From a checkpoint of a small image embedding model.
Model: 64-pixel images, width 320.
Training: soap at rate 0.0024, batches of 256, held-out accuracy 93%.
Data: trained on single toy objects rendered from many sides on busy backdrops, 76.3 epochs.
Rows from block 2, named by matrix and row number. Rows with one number belong to one neuron. Each number is 500 + 25 x the weight over its row's rms, rounded and kept within 0 to 999. All counts start at 0. Numbers have three digits each.
# fc1: MLP up (model.blocks.2.mlp.fc1.weight, 1280x320), inputs 214-319
# fc2: MLP down (model.blocks.2.mlp.fc2.weight, 320x1280, transposed), outputs 214-319
fc1.1085:542479509489507480514534492518529506518520518499500502483493488508533492473462493475466476495527489478506554512497521492507530521481463501503457501494537531475441550409535516486504462501508515539528492496475508492479475522467481510500483484539509518483476531496498497545500488411493509523510495499487506490486490541556
fc1.1086:532518495511480529472469467537484518539459459539500486442536517517504500515510452483528507482499499520476498508463498528484502488520500502500496495528475456469440517481555550531508490510502485494542478520495478454491533481514446498505502488498508510552490488481517501538492505505502551516492479515525499490505450487477
fc1.1087:530518502516486493456483526529495486543538500494467526502487538481524478472489513474476461504510506496470494471481541500490545535500492522505503492495499510505492482487497524498544519482494503492510502532493476492480512515517481488482529506512510448509524502513459547473520557450533481460519479501495495496502493497477
fc1.1088:567477477520459533454455494496500559472502544471515471510511521476502481519481500526543506477457461508488504496515481518528534487497473493474505499488535475484446509513500532552492519540501493523547474490515495577561484485524545530491514493488483501485500469488451502511482471489506492526514559492519494479524481491511
fc1.1089:489500563547526502506470482479494496532471468520440480484508502525497471501537509499492470505511522506494495478521491508455501508503515485512519522504450530532518516499508499500445484500526554516550498464502445511519538503541501463536505499490488510475495536513472524514527500494513507519534510513501527544532523543478
fc1.1090:477489492476520515488496499506520495442498488496569526492472487468507443493488497497483535465494495468505518571477511494478496494444489516521514498503513513502493531508485517520514500511509452512476508521526522470515474488520493493527501504551514536476509529509520452536496493465513508521536469518492477538480536489486
fc1.1091:530501516481465497493500541508488498490508493498503504546491534489494486520526481455521483492518514514506504502506498517512523520482504474516499539488519519468575490519455474489501473498493503546510513489524527497484478455497546541493510489522498495508478500537478507495534536486522490493496508528458527481486489525522
fc1.1092:530524470504481531510477493502484519455564514519520501490487495508508514454498522477492509517502526500500515462460522485484539480488535512505479512503537497452500526516524482484493516517444529512516502512559486496500513473539511458545510518504454485523492483528504498501527528471540480489512508496502475486493499519505
fc1.1093:499457494499469434489505547521507486539475520509516510444487519492501469531495485493530510503517509450489479507476514516517512500490502543506496561508461537485485486449565461488518494430461514509521501496496539487487502526520480503498486493446497490496508506472512497445496543517481496509512476522471512496474528520576
fc1.1094:533535532481442482502489528537528498492557571541512484509464463503493493525506531532449537519447477479489496547552497506482526517472504517510515510488499476516460537475529521496527512499500454539472503510501485501462480486479505502503499486510463505511534479528494495525555494497472484535503495475490542478488493525507
fc1.1095:498506518565458499481472475461503498474459499428495473509502530479499519501557504485508499512503520487428503501522539467436545525491492496493501566510512509475515516495509491466501501547521491485527544512493493516474517505487505517504473539487518506489499497486572487504474494471473554512509478508467514515474516518493
fc1.1096:506503521523530486552524503498485531460521514512474480498488513468501493499476450505489471458505469454500488477473532525508506501521506449473462406498498455477503463488490520503486508497484517509440522521474546464507493498502502450512519501535488561505490489496495499465531485540420489457466454488518481498503508482458
fc1.1097:518513495489494480488510572524515506509503497474492527526512545521457502469535493493508435520500468511532464518511467488503543518504551516508468533541456469458523498524501510491486532501461500517515520495531504473501466455465489507533481509498500515547431497541492484463466523487513481507511517482504536479500476508516
fc1.1098:516491489492520485494475514542547529502457497507500482450524530504482497501521499515515496484529450489470497446500504499480507538520472521499543517497506511505498495532507543494501502481471480533464496487470507484514512549523495516515472503506492505532531502501474491493498514471497533582499484472473495501520511502495
fc1.1099:517505536515480506506511519533480489507547511482498506486481485494524483499539505534481478484504522471499504466508473444504541477495535492525543511492504500494490496468505479497506539457483452494484495446486518465520474484533483523533483518498538477518492504469492494499474490474500546494501483506553542552492512499515
fc1.1100:502492493525529503527468514512526520476509560491505459552510510480512514511492462495523524485519500494516459515486499506572527515494503444502461516486496454505498498515473445479493506476492526507480461532534491514500469509523501500521535496504516486522525508496565473519505525498550506495570487457525492517494495504480
fc1.1101:472562504484505522466504467483523486450522536531518497475492539536514462468492509529492527537529469482501499516454500497494509521516496515513518518507471497546495452507523529497573529506504547548472481508505521528518498518497548496498502475503517474527513494530459480492527509498484509483524523500518483529475530511458
fc1.1102:508497517524493549509495486506503494437475499500454480542501509502479514513503531484487471482474490475471457474491485490495523538498478505503483469513468461509535498488500492483484450492433475536538509488506460539455479518513483517517493517512494507486479506482511555550494511485501479488516547538471484511491492452491
fc1.1103:548482460513524484501487497505504518513500508495487517540495515475468522548541480493502516495485482487502487492495490526481519470519479456517490500471508487504527499494538506471475490469489455504486501517493488503522513501501526509475481520478489519502480506501530458486485465495516558527502531468540502488540499451513
fc1.1104:482489546509467508482486527498446486489495500512508539498511495493503504496505515452481487472483472485493496509505551489527492502497521501499485499505570499468469501497491514515564446499452572503470509492478502471502506506488526477493494494515501513541498532531517514474554488534504503540500455503503536492514489502512
fc1.1105:536522519501544469509514490466468485470471481498536491527513511513511542469503474553543524505490495514501489485524434520486490514489520452511484476531502496504440530501522477530461512483514499499481507513479489536491472514493460501487528507486491505484561474520450494512522489462511513480509514496482556497563486446518
fc1.1106:531486457483490418519478487497489488525518530499483509542497519453499504481493507491506481496468496493501486472514498518495514502526522526550488438470534474453511511489536497505485487472499523536518512500513503516541510495519485504512526493551462489466501481471566489511494514490512501504520467485519502478482544500533
fc1.1107:482502439507499509520485489575524534434489516532515487536488514488488498533481435522506527508473510496505523528484520484531502496508500501530481534477500505484493494481479499512481535543493541520496507479513502484500501515495504502499497494528497458524535481457537508501502553473511462467459510541532550477500452517484
fc1.1108:498502485478470543470493519489520483466516502510523492471485488503502474523510512504542484511521467470482518518491482500506519477518531525522496518500522459506497532487504494460502501487459546529487503472541508523455569506534525485500503452473522482536455492529528510468509482483512502511555498481570469500556540500485
fc1.1109:523512496502536523541498430483533495505512481484505490492491489526525510515545488510490518545506479516532521466519492509491510484485504478523498480469511497519509467479528523500508466498524510501524495540456498459536437513519509546496521500504476436552497504464574475499528491480546446521507481477463530488492502503501
fc1.1110:503464524517488469468456524500439450466510476492499481489487542543472552455503502504469480548526512514521486552500460526563510486499547486528549516497497504527490499540490501488531524522488475479504524519506505472499515489476534493510504494475515535530438482576476492495491499499480485544503504518503509471520525497512
fc1.1111:507466502523519537501514514491453496524477532494482477493481491482506494547466530504512458493537534544470475472497495501528513493514534503564545440496484542490526495518474482486506499496503503486498502501548505509498455498514468505498457474490584514472492525480482513519465511485513501498507524485433526513524548510460
fc1.1112:527435501505497479485498483526494488443545540508502494527512512450451503493555543508500532473523504496484472530494531515527538511481513503526508519487466503537519496549530489463502486487510477493498510502535495466457521458500503487506503500509507538489502498544482486513493513477503488475510476484530500498465521515459
fc1.1113:493506476486540494513467486518490484545513481488500520530483448471537538482528467473548495506491521519513525473514510505506519493525458521535519535443529551507492449499509550536498455509497486495525481517507500517509507532507453490509522517487514515475512457517505522505511509480492484438485505471503481491482511500503
fc1.1114:487482533527497485490504496492493515490502488507503483463438492503515494517502492492532541480515510511475518543529527547534494492491499529494519502455511495499479523517508475504508510472487525512536515481511461502458453476492505498509481509511498453483462487482472491494535457483518502441541455488485513502503526478467
fc1.1115:521538529497501433530430501498479461497507522494500442552544505488512521483538504464507493554499507526531509513491483486509519479488536515524456490524488523492517510497540472465478508477507524508505457497498448504550495544498502532457491505524498497485502489475522448440526502493485502519543497523492484492543487525497
fc1.1116:499501464512541511547517460518516500501489516487458521482478514498511520562486493527510498507561452550506511489475506496484530519494486499504500475526499473509501485526529497538484480534513508487519517504502504506436530509516468526483476499481540496477526483521543490483506465506489476529492493514499505511475502486503
fc1.1117:501520479508498484461519545473531487507525516481506490513491513455498510508548503533476493445510489497468514503495472505517486538517574489502516485514479530511496500453514502474432455504543491539504440495489504474539465503470528437475485524510463544507513484509510488513523501479510482499534474439441486495500496482497
fc1.1118:546497504491493523535507486527491482542502460478520500491503497458505505512464527495511565536495476500504492478478478470487504499510529499494488498513448468474504478497517465487486460489495504525513516517457491501526450507489482531506502485464508474521482503481485536561490467490494487475513522492514431468501537503504
fc1.1119:501505509525522481485476502535459507501464506500515504522507460506560494483500506504487513486496506537524512505478523486487535547451498542477502482452497497442484503420503562510507501500483514535551497511460505498460454517496501485512519470515492519518506527497499475521507467506490517466502507500492550507511535465494
fc1.1120:508493529467480515552503512491530460497501511487530509535488507528467486458481506517527484504490485519526481503467442476511556499492514514484482475518493523493489544488466524500417459484453476533537500495461498470500512511535513545503493499517495486499486493490498490465495494472503503497504524497506462494503449512500
fc1.1121:527522490510508494491463435497494544483466521488477490547486482520502557441469494503519536472495513520506501504512513503537468486502517552517505548506453569470468500521462453494500494566489498562485497466525504526473498515497503505504457532497491478518469527488497464491505519509483430535505499480474491489490441469472
fc1.1122:505486494496514487487488523494477529487493532625492500506485513518484507495470473467500515512510532476509510532505458528519552493476422470465487494512475518488523496484487520470460522443498519502499508514493510481528528503499492508513473495494458499488507507556499516498512500508529499531481542505500465522473508480499
fc1.1123:543542557522502501449461511491490480472543520497544471459501474538493501499515500525491504484563526500527515496476467518536499504467520472461528497496536472476508483491511507410500483467500529500517499473528480477485474460507510497503489483565505498485481495499470476489498487494513514529527514471501510522475487536494
fc1.1124:521486465428512489532482469506460509491479516540506506558544553481520504466516511500531550501473529502524515501498489488510507468532514499513505489508554496493516519522477440504515539535510483470421547514475506515474550518511537537552502495517485493510494502460511523483463497484469470492462508477497496482499492474498
fc1.1125:531525482535515520537498528510495492516460498479489548511526526484497458495538491498471537527518543478478480460506497487519518512515480510491487500514489488484478479467514503505497507500444467468453524526507496511499493504542508461487521512492487529503531493497477492483499504508483490507500520498549474513491502515497
fc1.1126:521444499517500492504489445475442490502486555457513497495466499490517487530538455475463529494503501472482500522486499490505484523509505486501498502530500511466488431490525506475524541512487468479486520494519474484523502477489555504507484472465511493517492525488489485492484521523497467514487571509488544524541502505509
fc1.1127:514541513431472556497555522519515468508518504489497518493524472571509518483473520489521487496510500478509486514516501501502510500482474514495514514452490514515517557491474498516500494498537478516500457505512540515496528508537486473480485500459504509500500485537487476504473489508445485435461475518531556481495476522514
fc1.1128:553431499498518536506498553492492498501501509488457504476465480513500512500500530487498491496500484471536517497542501543524493536445455485485495516503526520491505500511498492454486487501493485460534544509508509498490559496460495503455543498525520531501510492509488536524495479528474470496570501529527499504486493518519
fc1.1129:534533522496499458485488517502558500497491495476501502497561487495520474474542502520525491489506481471482508541467493507444516508522500458496491509482504503464531503507512482495499512463479523474501503536524506522489487473480481494522454524525506535522430483485476526507497523495465484500511461483476536481477479493469
fc1.1130:503490480529485482491489423499491467483512461511497474521502555510456476445468468511516515500536467509520485517466479504470498477562506510478535496499518486491459482492549491518506490494489470521484520488539520462506491461519511475526487490525463496502463482506518484504511513494532525495516516511523532480462499543489
fc1.1131:517474486493521492514486480470512513490532477484458520544464499460521499487517480526521508491522477515513513506499480475502530525501573484502492509472504490496517520492531529524503499517534503512522501489560508532496532476499495516481506525495443478474539506553416529457474510485456512496562491525496503554499505513444
fc1.1132:507456501502536498516502519463493510529513451541474480480498453507512478493487536462517487513510530514494539486484510492508529515484420488518502522494502520550490454526482498518547521504529484438524474505441503504527516497448508517468479506476477495504471507511503504441526480490512490504452500505502510459532530503499
fc1.1133:505472489556460431520519558496499476499519541476465496515523511443517512504533493502478484510491543522476484520499515489500481458496530483502548473516517497442510500461527519491525512518519480500486450508517492551480531477500513501489527527493503512461482511486486483527512544453526458550511500489544501465539493521477
fc1.1134:511484477510484496478476496523467507511507487467461496554495510529481523523536507506526470508527455507510556473512524434486529527555555501489536514516478483485507476503465484560514516501499492512481459544538497495468522536478491528484502480461480515508508502528468502532546515448475492514499470510516492495459528511497
fc1.1135:503520482506537432493493492469518559477517531506511479495494538507522467504458492506528490506531495497519529530525491488504526499522555462551482478502498510514516521510522464483493468492501516506502532491512492545491511517467499469482467507504500490482474519505489505500493478519475573426472464505509497482451449547527
fc1.1136:519528484533529506534492504513496536512480528473536488445479472476495506499521538498490484505501516542521545531549497490473502513525492451534526490511481516511526494526497531462528496558464512518458513454508510523488502552485490528513461511503478502475506541507450475558501530495517472515510468487477508466471484503531
fc1.1137:485438513446498466505513516484503492506533501553493504476491507523560520512484498531485541536521517498509494459544501484511510502496523533490486541511523536513495470538505511494487500494512476503490504501512524436520477540529521487483500523528489507482508489538513477528473537523469477513521503543479486474464495474533
fc1.1138:508506419511499494504491460548503477458470491475496508541491526468498493503532455487484515522490472509556501430487490500545517485511492488493500510491514547502468494489504467491444505511481467498445513549497496516523468503521507487457502507547507536474521443543532503515485459508482481508498501501488488508520424496540
fc1.1139:522499520484516528532496468477493500474545459474478514482504493553516469478506522498431505522505480514459520491515505502503501509442517536483509480504503522511502515499502482502548503498518489519478466508482489509520520515504536534524487520530503481506501487443524552457519505527451503561515542539516502514451511476499
fc1.1140:533475501499512493504478481538496479487513462487428558502495486498528493479509530514520528474489515475508513453457498511506505473531500445536480486526475478462522539490459511481463448511468451485532520532425483478509488523516489489498536461517482518496467491492488504518464533518489445503494495506545461491500501517474
fc1.1141:528533486495495538512558510517492503489530506459533493531457543514530497522517497501498511494510476499462523495483522515490572521503498507513452549501476497502499513482490468500519532514549503506551518474497498438491468482504501506485479480531511487510517503494512547537504501513457492476480503469542531486505465523494
fc1.1142:548508511520537499503541490527488504496518429481515511474465508522507475504505524509533464494478498470508510550517504483504504513484501515510488505485531480478487509522466509512504468478492492511509508507504490513492483493528470510532507486468490516489471507506471498494458504475473582494496434497509538470493549509495
fc1.1143:497508502500532423513515496508537498494519501507444519475516506503484519530518499495508524539532492508487506452482493497489507499436450480502482497459525570508501486518510468503548528530495497507539522525512517518495493429490498520463496500487498504467549498487475494501487474512509507505427527492489481444491482526503
fc1.1144:528453547507505493526472462510489493499504476502479493555521519504566513493498564507492519515500502464462498473495465520505504502526533496533534565501543467503458535494505511490459481493514446502496500453458517485485513478510484477498477473493481523499470537521503504504456540530523498501490488496496468476465538509478
fc1.1145:503516489518515524493472514495531452498505539518492486500480450506495551500534492510474494488484478485448521523473513501524480523498491467501512505468502492534508499501492529485513483491484488535492523459523494493460516515547520504479477503524484481507490538503480504556520495498491473489514461536518499490473431469479
fc1.1146:493491489513503516503477609483498478465504511503516488504503506500538501485505455543505477503512482503546483473507492495507526509548486458523518470517476523512516468433521491514579504502526513499493525476519511516511539456505525558527512493522462497474492480537539499509534494477487524536507490489477517502484482526489
fc2.1085:542531497512513502517488437513535480461487488518479484509510513518484468534502507453508537518510467500471502492486522516492535521512533504527512458503523546523512487468437510503480508476529493505492463531542483448503512520481524531512490500498474483491493490494497523547508494501478493479509503487486518494491473501535
fc2.1086:513514520489508494479498477480490504494483499501500493487506512545496526487483468517491491470509457473518519471524487511449520497448534509451512522519505488525527479473541515528479534499469495445523461515485513502522469525471478506510451496551492491505555516490485479480519503504500517487499452521464518435466471500510
fc2.1087:500486474486501500576493494524486503529490491478464534508505536522558487484540518466497528464542491518439528484525450489514486503450487459507498526482494542503468496482499502514479446566525520527505463473505529502498514499489500488488469519463507488512521512497501482514502456526512509442521539510506504493513469520505
fc2.1088:476547502471518502511501529467531484490504496537492523452523503479473491489516525504488494507498473496482491525518527516515506511497505452489521526520515504536476497540458501489500490536508529499483515492483492489500481488490521483461531496501481521517520504481507495518554466548481480487484462501488516513526536481555
fc2.1089:458505483525488520442488506535520486488500513524485452501503478477510504451495514489520482502458506472539512471542512461500534503496497447482478531504512513509546470510468459516495503554476542480544487497513502522488501509484476510562506492504487520484484465449497495500484457509492495523501482498518498544493520549501
fc2.1090:520509519519500523474484496506492490489487447500504519557499535533493515527484532449525517460560497483457522492497521521481517471491469487494504510526480554522526447504510511517504476488460500528501525501511495479512516480492489486490502504493432526493455498511538530516550481496469507507510507501560515501472528502514
fc2.1091:499477518499499513440519516527536440499514500497495514496489448565429475543492494524491483478494514490451507518504450483470488479482500439500496527494508476487549470512501492516500494496523480492471470506500490526464475488532511506512511542497478543519486505506478497478504501493539473508486486519477478496516526487513
fc2.1092:527498502505493463502484496519458458463495494492515486519529549564505500482500512504509522475553505475460516487526525518506523493477519492488499525560489503532513510480523525481506542475491518476543512499504448474445517497495469484519466505501469506554518510480546499482528504515487508514471510494530497496536530487463
fc2.1093:471498519537489496529506519473504501540517484524504475425484478490528510518520506458490498487501482476480509478500506533492484493473477488493487526492468529532522483475527496511492466516530522469485461498506546517555515500494459512492494483508478480546492540486494500473570511513493462489541504486453523476559482450512
fc2.1094:525519479486501456491512457520508476481491461500515480537522445522500510480512505502492548488497502497467517498481482524494480478520529484492466491552512511540464495475455552516577521496482488501557444472501500467444517522520493465451483507516516505553489490486502488498517505513499508508486508486493516482586451488511
fc2.1095:518480536523521465498494490493517479479506490494449475525530496488477498519493482483533557520527467451502549520461486574463470493525469477490478454521483506566488480497483517525518508540497493472472532490499484501497515531513504519478519535535506474517496482485540494496499497522510484498541524464481485452518543529513
fc2.1096:455468456509463485504486547513498489485488481498497538509470527506463491508499501529510504526530510508505526562537531502515499546529467500520532568491525514491512487505486457487533491494514489491482496486484506491505512535539462447463530524520482505493505477526508481484508506532491518538535512500505527530459506500516
fc2.1097:518475521486464537489530547531510477481513505528488512470557503489486481498488495493491507464528517537550513560498517485501467501498509499490513489500493479502495458486528500542539530516460505410532468466476528497550523497503497485491486504486430500534509498495502534530533504489482463495470533490498496536528467477514
fc2.1098:489508514499511503480476503501487458513542472518472505508505503503515540495495511482532487463529497496517509452492498560501503482512486509499521490501503513548496518500500549520508506498480511514542502551486518507483549505487490496497519530495498467496507509493514495529505498501537495454509491463502512452470491451491
fc2.1099:525530556491461482499504542499459483502493497494459529528501515488508499513517502544497523500522514452539530484461453549497495494497462490452537506526484520461510444498481499491497527516488512520509503528494497464512506508487510496506476517508505525498510491491524474561496493493515507512497473501517528532498485486509
fc2.1100:495497469484531517502506526502514503532501487505491483505487457504511551474490538499501475468491541483491516500492503511514501539500490490507497525475499483470499513503493487433537507534503433464489476510499515494485479527531522505542475477497498499515479516455525449515500488502518492472532509494481510498487440506477
fc2.1101:450495479490494485496497465500440507528493533519472448457479470541501455538509487519525470478457503518457487497487470537471494470523471476514515491512490540472461467498464492523505495483489496458517507511479505479496460481498470495485500461515475484524484535517555492487537494493480497496497504480522488514502477507484
fc2.1102:504509530434495535535503512448527475548506456466504505503499507532466496537532513456501545506503498538499489476523488536523455463527501495485464518503485510503483539509520487484499502498480514550496529490539449499552499483504499515491496507501497515502505478516475475497528481526496482472511516549480492496514482505510
fc2.1103:479500466498479555499496560487530495452470494493484508505503496508473468479512556490508508546522503466493450504527492500497472457547502494501504482513494494493499486521500465532492506497486496490479468504474476510516483505488514490530493494491501510502469472494520509470534536474496523521469486491499454516511507480506
fc2.1104:488484523558463502518502482475547458500504481462515505459477497495520511467494505484505460541498497531510508545503504508558464499538507492483500468499518499500513461501475518530498485496503505482483522531465543446471473522514508517474532452505485498500518522532505475483569533527443476483571492525492517496494511476516
fc2.1105:521505548521552535499492502509508471456471445484495538498555530513529522558523489501480505467570494485490501515495512532478517541517495503490439471476499514476494527503498520538538497519473516524470441511442486491487476517480491468481523477515534500553491474497553504517540460519512494520495516520495501437533454497469
fc2.1106:495548521475526515514505568495469460476480485497516496531532504519475530493506475519494520500509473424471547497507516457489500484507470530505500509501462532511464483474542459502533483478516482549496465471561493514498480567493497483510518539485543484495504499499542485491523499483490519490486521517513514469510469474495
fc2.1107:484525497532478520479516516498492479488498487480542459491522501526513501485502500453488520501514504491481506490489494507494480526563498491532459498467488505533534504493499485549539464504444469554492487518502499485470492505478536492571492476499527492526501512513496481504517507499454516522452527480477496532521459472502
fc2.1108:512531533504448499505503496482491531506512490465500482501489498535471501502552506429508527490517503496477509519506541502508489532534520484483486518501564508504499511500502495521445401504499521505544492556504475495513520501506521507507511489505520521507524506532483503497527497566481508490499509503562510518526514492524
fc2.1109:508540506491517487500478546559562505490483459461507483499467541509515511456509497519519538500505491483580475508493482476527545455469451507508533489500524516491503496490513524479521485515524511532496492494508489513500471512538506500519524500488493464478523495495498508502506491455496505506479528492479541491496507482490
fc2.1110:473540485517495514546498517480548485501485499480455478511493486503493500554514473514520582486517475492528533472505492544481498494498492490488462561552489515532493478516564510528520510500512498555506516502492447492506480517442514525498507513486517511511509529471505481455502487533520509417539511477534507495514500466495
fc2.1111:517514518500501525508488506507487414508494500485485507484548498520502501492537487528477511452544501498478528473484499536478506516514488484515470482505456508549510468464474489492534490514501493491508456497482478451491478468497505528494518512511480500571520503450529508496542496512503502517491482507502515498505513495501
fc2.1112:504561552502504488508486519525480498495498503493501491532517564554482520519516493506460530482526466501462545518487475514503503480482496507522508471482466506493506527471518517460554507519507506589503491551468516494447510484463502475497503498502454507491478491528504502555512521509498527511484492502525485469480465502561
fc2.1113:513508479461513510510497494528496493526501497503501519502543445497471490481526509517475481502472489539478512498491484493489499513517504497519527544515489501532483421521476496525506453497501497447485446487549510533558481480499495484526508490501521504515460539527474520479484496486510529540470518499504495499482506520485
fc2.1114:507495513497494475497497487510508493490466523486495504475448463489502493473511500504525493528491527488494411479481536523498524525470458498487475541546494503489492482528524493517537547535520477555495487487489573507538509513502448522479498489539496528532511499492479514520459508456500522514509534491486523507489528499507
fc2.1115:517529518506588487494498534477501434422510516493448518528523491510503521502504473473482541515531537486507490515486515522521500454487483471485495464485500533520465493485514506490527490431489452509483495532491489524507513466483567505473558516492501514538495473447510508495519502493492479513502501508507462520482493501490
fc2.1116:488500494505536441485490603465523513486507518506505517516535531491510505532502525493491495505479476539510542493503523481541536515497524509506498515496502482471499493516474493484521481502508515490498508493468470484538477491487504503514520511486492501484518493508532468504476502511482506527499538495515494495466509493515
fc2.1117:501533510495561502493494518479501478496483543517504499542478487529526515504468505560513491528512473496519501509496503517477518493478498492510497497509447481483472514482505488507507485500544530480451537511466525503501416480524526493467518496521490501532459485491514521495498504504519453497557490485439516439516495561477
fc2.1118:503524497492515478490483493502447498515475512509519494503481509497498483495490495535506550463531505531522508475501498538489488446501480540488493425529481500501486490494505528513523480482488488479509536506493518503513473509510502496517519498484489420518494514464516516617526465517529507491535492500482474459482519474458
fc2.1119:506521478503492503490533561460520496483498506464478486504505492539477483525477480437510526508504499478504499498505528511483467503490487470487457508522492528512478500471533477456478504503486469515477513491503493471534497532513500487448498506522491505556505508520491468507482465496547491497527459531510456499517499523503
fc2.1120:504505533487487479506482445492524496526494491480425483503516543503510504494519520484497521512526512499494518567500522506495486512494500509500476518473463484490471473477521510515548491526536482464505508539514531532525465462473502522493493485510454544492511517449505519541521480481447464499523497504504486452508444498522
fc2.1121:474503494496501562541503551488489474547520518505492469436505483458465538526487476519566500483496508447507508497466509536456481460509512491545468471449484491506520560528497528515482506500476485495515485493481503503495489487517497480513484487490501489520533512465478497441476540494511418455520480500530485482491512482498
fc2.1122:506464514483531507473507508494482476519505503485440505497474489531460463496462493512501520511488499493495518528495485470470539502499500536469510495479531514472515464451501499481575496493488494480467532509516530506506443517502510506460509504480522531528487511503481500503537479486514530541549482505491464463525512498485
fc2.1123:466507461480480498505520491505526465509485470485502490490526469524413494509529507533487512500585483488436525494478487484540451523465494471508527489489516526486500484501481523507524504494516560484513499505495452484509533530528508537472506501485501516539476507501500492496508471512504521512530536506476529488511490506525
fc2.1124:496561506494471499515472505506508494467515565523493483510499502553489514519518504476491503539544518512511514520481494532493497508524426496527503463507472481534484433513439503488509505501493532530497499516468477505498516476483488520489508447507496542535509506521506467454566489501518464489501504523524484491522488505500
fc2.1125:504507486505530533528500491509555561502553503493538501509506524524478569483515521497487489482486504450503515550512484516511462436477541515502526510471485498552513427518490514511532539504469492511531505496527547518486554513541495482501503526511468492531526507477512519503535437494497492506499493525478481484520476475496
fc2.1126:520487488484510535498551452463512460470490449492521493520504503515439489513530509511514510535536510470544473501506491519514469451493501488481487456498477503517534454503486510515503475491510534458536506493498522504513497442455516509494497480453523552518541511486523510484498488521504530537481543505469487482508506479484
fc2.1127:488489535481508504520467436555486512524509522492507506527475504504494458515514519541474460476485502494557469483505540469496518462468512544502498482460504487503504492509521485532512510528493463496510495517504472483560545464503439498506537523510496548508520500535471517491505512507496531497447498490477474525482497483465
fc2.1128:546496454462478500501517448454508499498526500520478480520548503566480498525504502499481458461507490500487519492494535546499478548532520525491464523500499515498487486491542504485493521510493469567504490438506440479526484529511520505506499491542511491524480498481486515499489504517530457510502483489460500519487534486486
fc2.1129:533519556507529473502517514486512463488492509487500448498509496521459463528508500511502513493529495460448508498516501515482513526495498490466464511515533496517482468457502527488501494505513545519477503532523494501497525501496505532497502500500473543509468501486526530453503518488497532487442515516486480485486513510485
fc2.1130:525515499470494487526497516511513472498504502497481480493486499510435497496551497511536501486590498485495532494473490517471493507491484449493490493481502543496536501473496500535503498491476525524500478551486457472501501494509496509485493496462494500526511468496499475491578497518465509435496497495538496474527520480475
fc2.1131:542501523503467504518501494496444493502477495524499522494529513517499569545493513459498499509524494520471522493538530514502510523538486513524531543533493543515518487478503507522506492508498522521510459529522494484507492468455498472486513522495502481522453484476501441497488493490491492495514545489446493502541520504518
fc2.1132:498534532494515493525471486524482487445532505541558513520518444484504486475456521466490458547444506500505517494563515472514485486489544527452460508510485453491503462474480520506486490505503441489493483452513490507497520508495476506492517484511497478514495536497511502539484495501504499485463438518487490488492536543544
fc2.1133:480538525519511498527506486485498496516493494485501494479504513522471508501517493479480520502558499473495477509465501493505502528524516511504479517532468519514471486499494506530517531504508508578534504499485474502503475545435510533458516519469542475503535496482470521497528505497475473500502526518488486449534487490518
fc2.1134:476509520489515476491515485527473436482471467493500503454526525505502521525524503498491523501513488474517479480495499503476480474494510477526497502501453497488515498501496529478511538488530498537490496544475495484465531543483522483504455482529497494497442490541490496531461491477499478452501527494502492484545518477509
fc2.1135:504505521489502537546489485450505476477471480495497482486507521541551493478526495491510539493498476466501534488514482503493501490494470507513512518541491479507482489492505530502502486512528565536501498520493487508500492535516542499528477498477483508534466487479492457516524462492453491490470514498530500507489487507454
fc2.1136:502465483488507493508506476527512478504497553496498458505498526464477524512467498484529511457501469484518472457511492498458504450522491482507543477477533484461500500460502508452508512504494555514496501515504521521461498497496453501474483483491476484529492487494512481454462513512494486545498466517488458495515528479493
fc2.1137:491464504483502491515508506490487467531486501505449506537512506508496479457527520510511476508499492471529494524486520504473497514486473544475486501493490519493496432498516524495515507487493498448505532541503517481553497510532547484496487484499440509525514518506506524505499467484510486494552515494506502468510508544517
fc2.1138:502502432452540534478548508505501542471518554492503524529532519471500553537504506489511508520472503508504508502557498574533465484521514556465489505513486466516493499516495479521533534502456467541503511484484509505469489454557445503485494503519542453503525523473456506472505487458492475546454500496459509487547483498530
fc2.1139:487535528500487540499494513568502470473512510491517473499469492523496504499496494493475500500552533505473500509452506503506480495469483496518493506507517492469511552499499470513475509472509501523512489498529510458498493501484528487518504500470518561521480503452522460452524484539459467461453534475521501494498486496494
fc2.1140:514493498537511547517531461507438496456490466519509495507520511521495477537523498467504493499511486482514509523503527504511463463496498491503482509505482540488502467514481558496511484480509486455522518476516537509493515466480517519439533521514468519536498473487515525510488581507577494477501488477495460477549475466505
fc2.1141:496491537505401494497478529486487497500493478544542495525493498522496474511508511491525555464499487502457533492518512468468517503467523460502512475535537480547513449500461527488540509493500498515524481507474482472483532489498518523553552476506518489490493516534504511502540516483520527495508499485554471500504517503500
fc2.1142:527563567520490492503461500490484423515495506514485523527501507494505515512506500529525529497486493491521512520499485532468524548468492493503502488532522502500566500474522541493495524545473555482470491523477493501483491489462529484516510543543467477521532487495531467524492520535470494494522469469509532493516468479450
fc2.1143:519501462498501476446472481503488510471503513481492477489489511490491512526475530480532490522477504498545458489508510529527473466422518506511463498502499469527520472471467467511511475487455473520480530498500496481435505472468512470495508496506472485506529486481521505550496475482466494506444500500464517532516499496498
fc2.1144:516520503517493544538507499491438489504518532476517483499491447540496506466513461505520510518557501486499506509496502515492468507487482445503488501499498501532492488484517559513559452442502494507554469526504510477473507491505580505444561483533497493508511490515487491488518513516521510473516517499550474485504487462487
fc2.1145:508507537491463513486491482553507480548504504513488505499497479500451524485491492502514515477532489501530500453504472527500488526503481490486511463543495517514517489483511485561492533499446518533480508521481483487503504468486494477475511507506481454544497506487555498484524470492458495470495486504532539466502536540480
fc2.1146:550517520511507499520519508515453525464504461465483513473518541508496476512492483494503510483502499458529512472478473506498471522494499505513491501503464479563497448498514570499571484517545490521513485520521477525491493468533509496489495532515544491573516469497491484513583532498483474500500548463491528491568478432500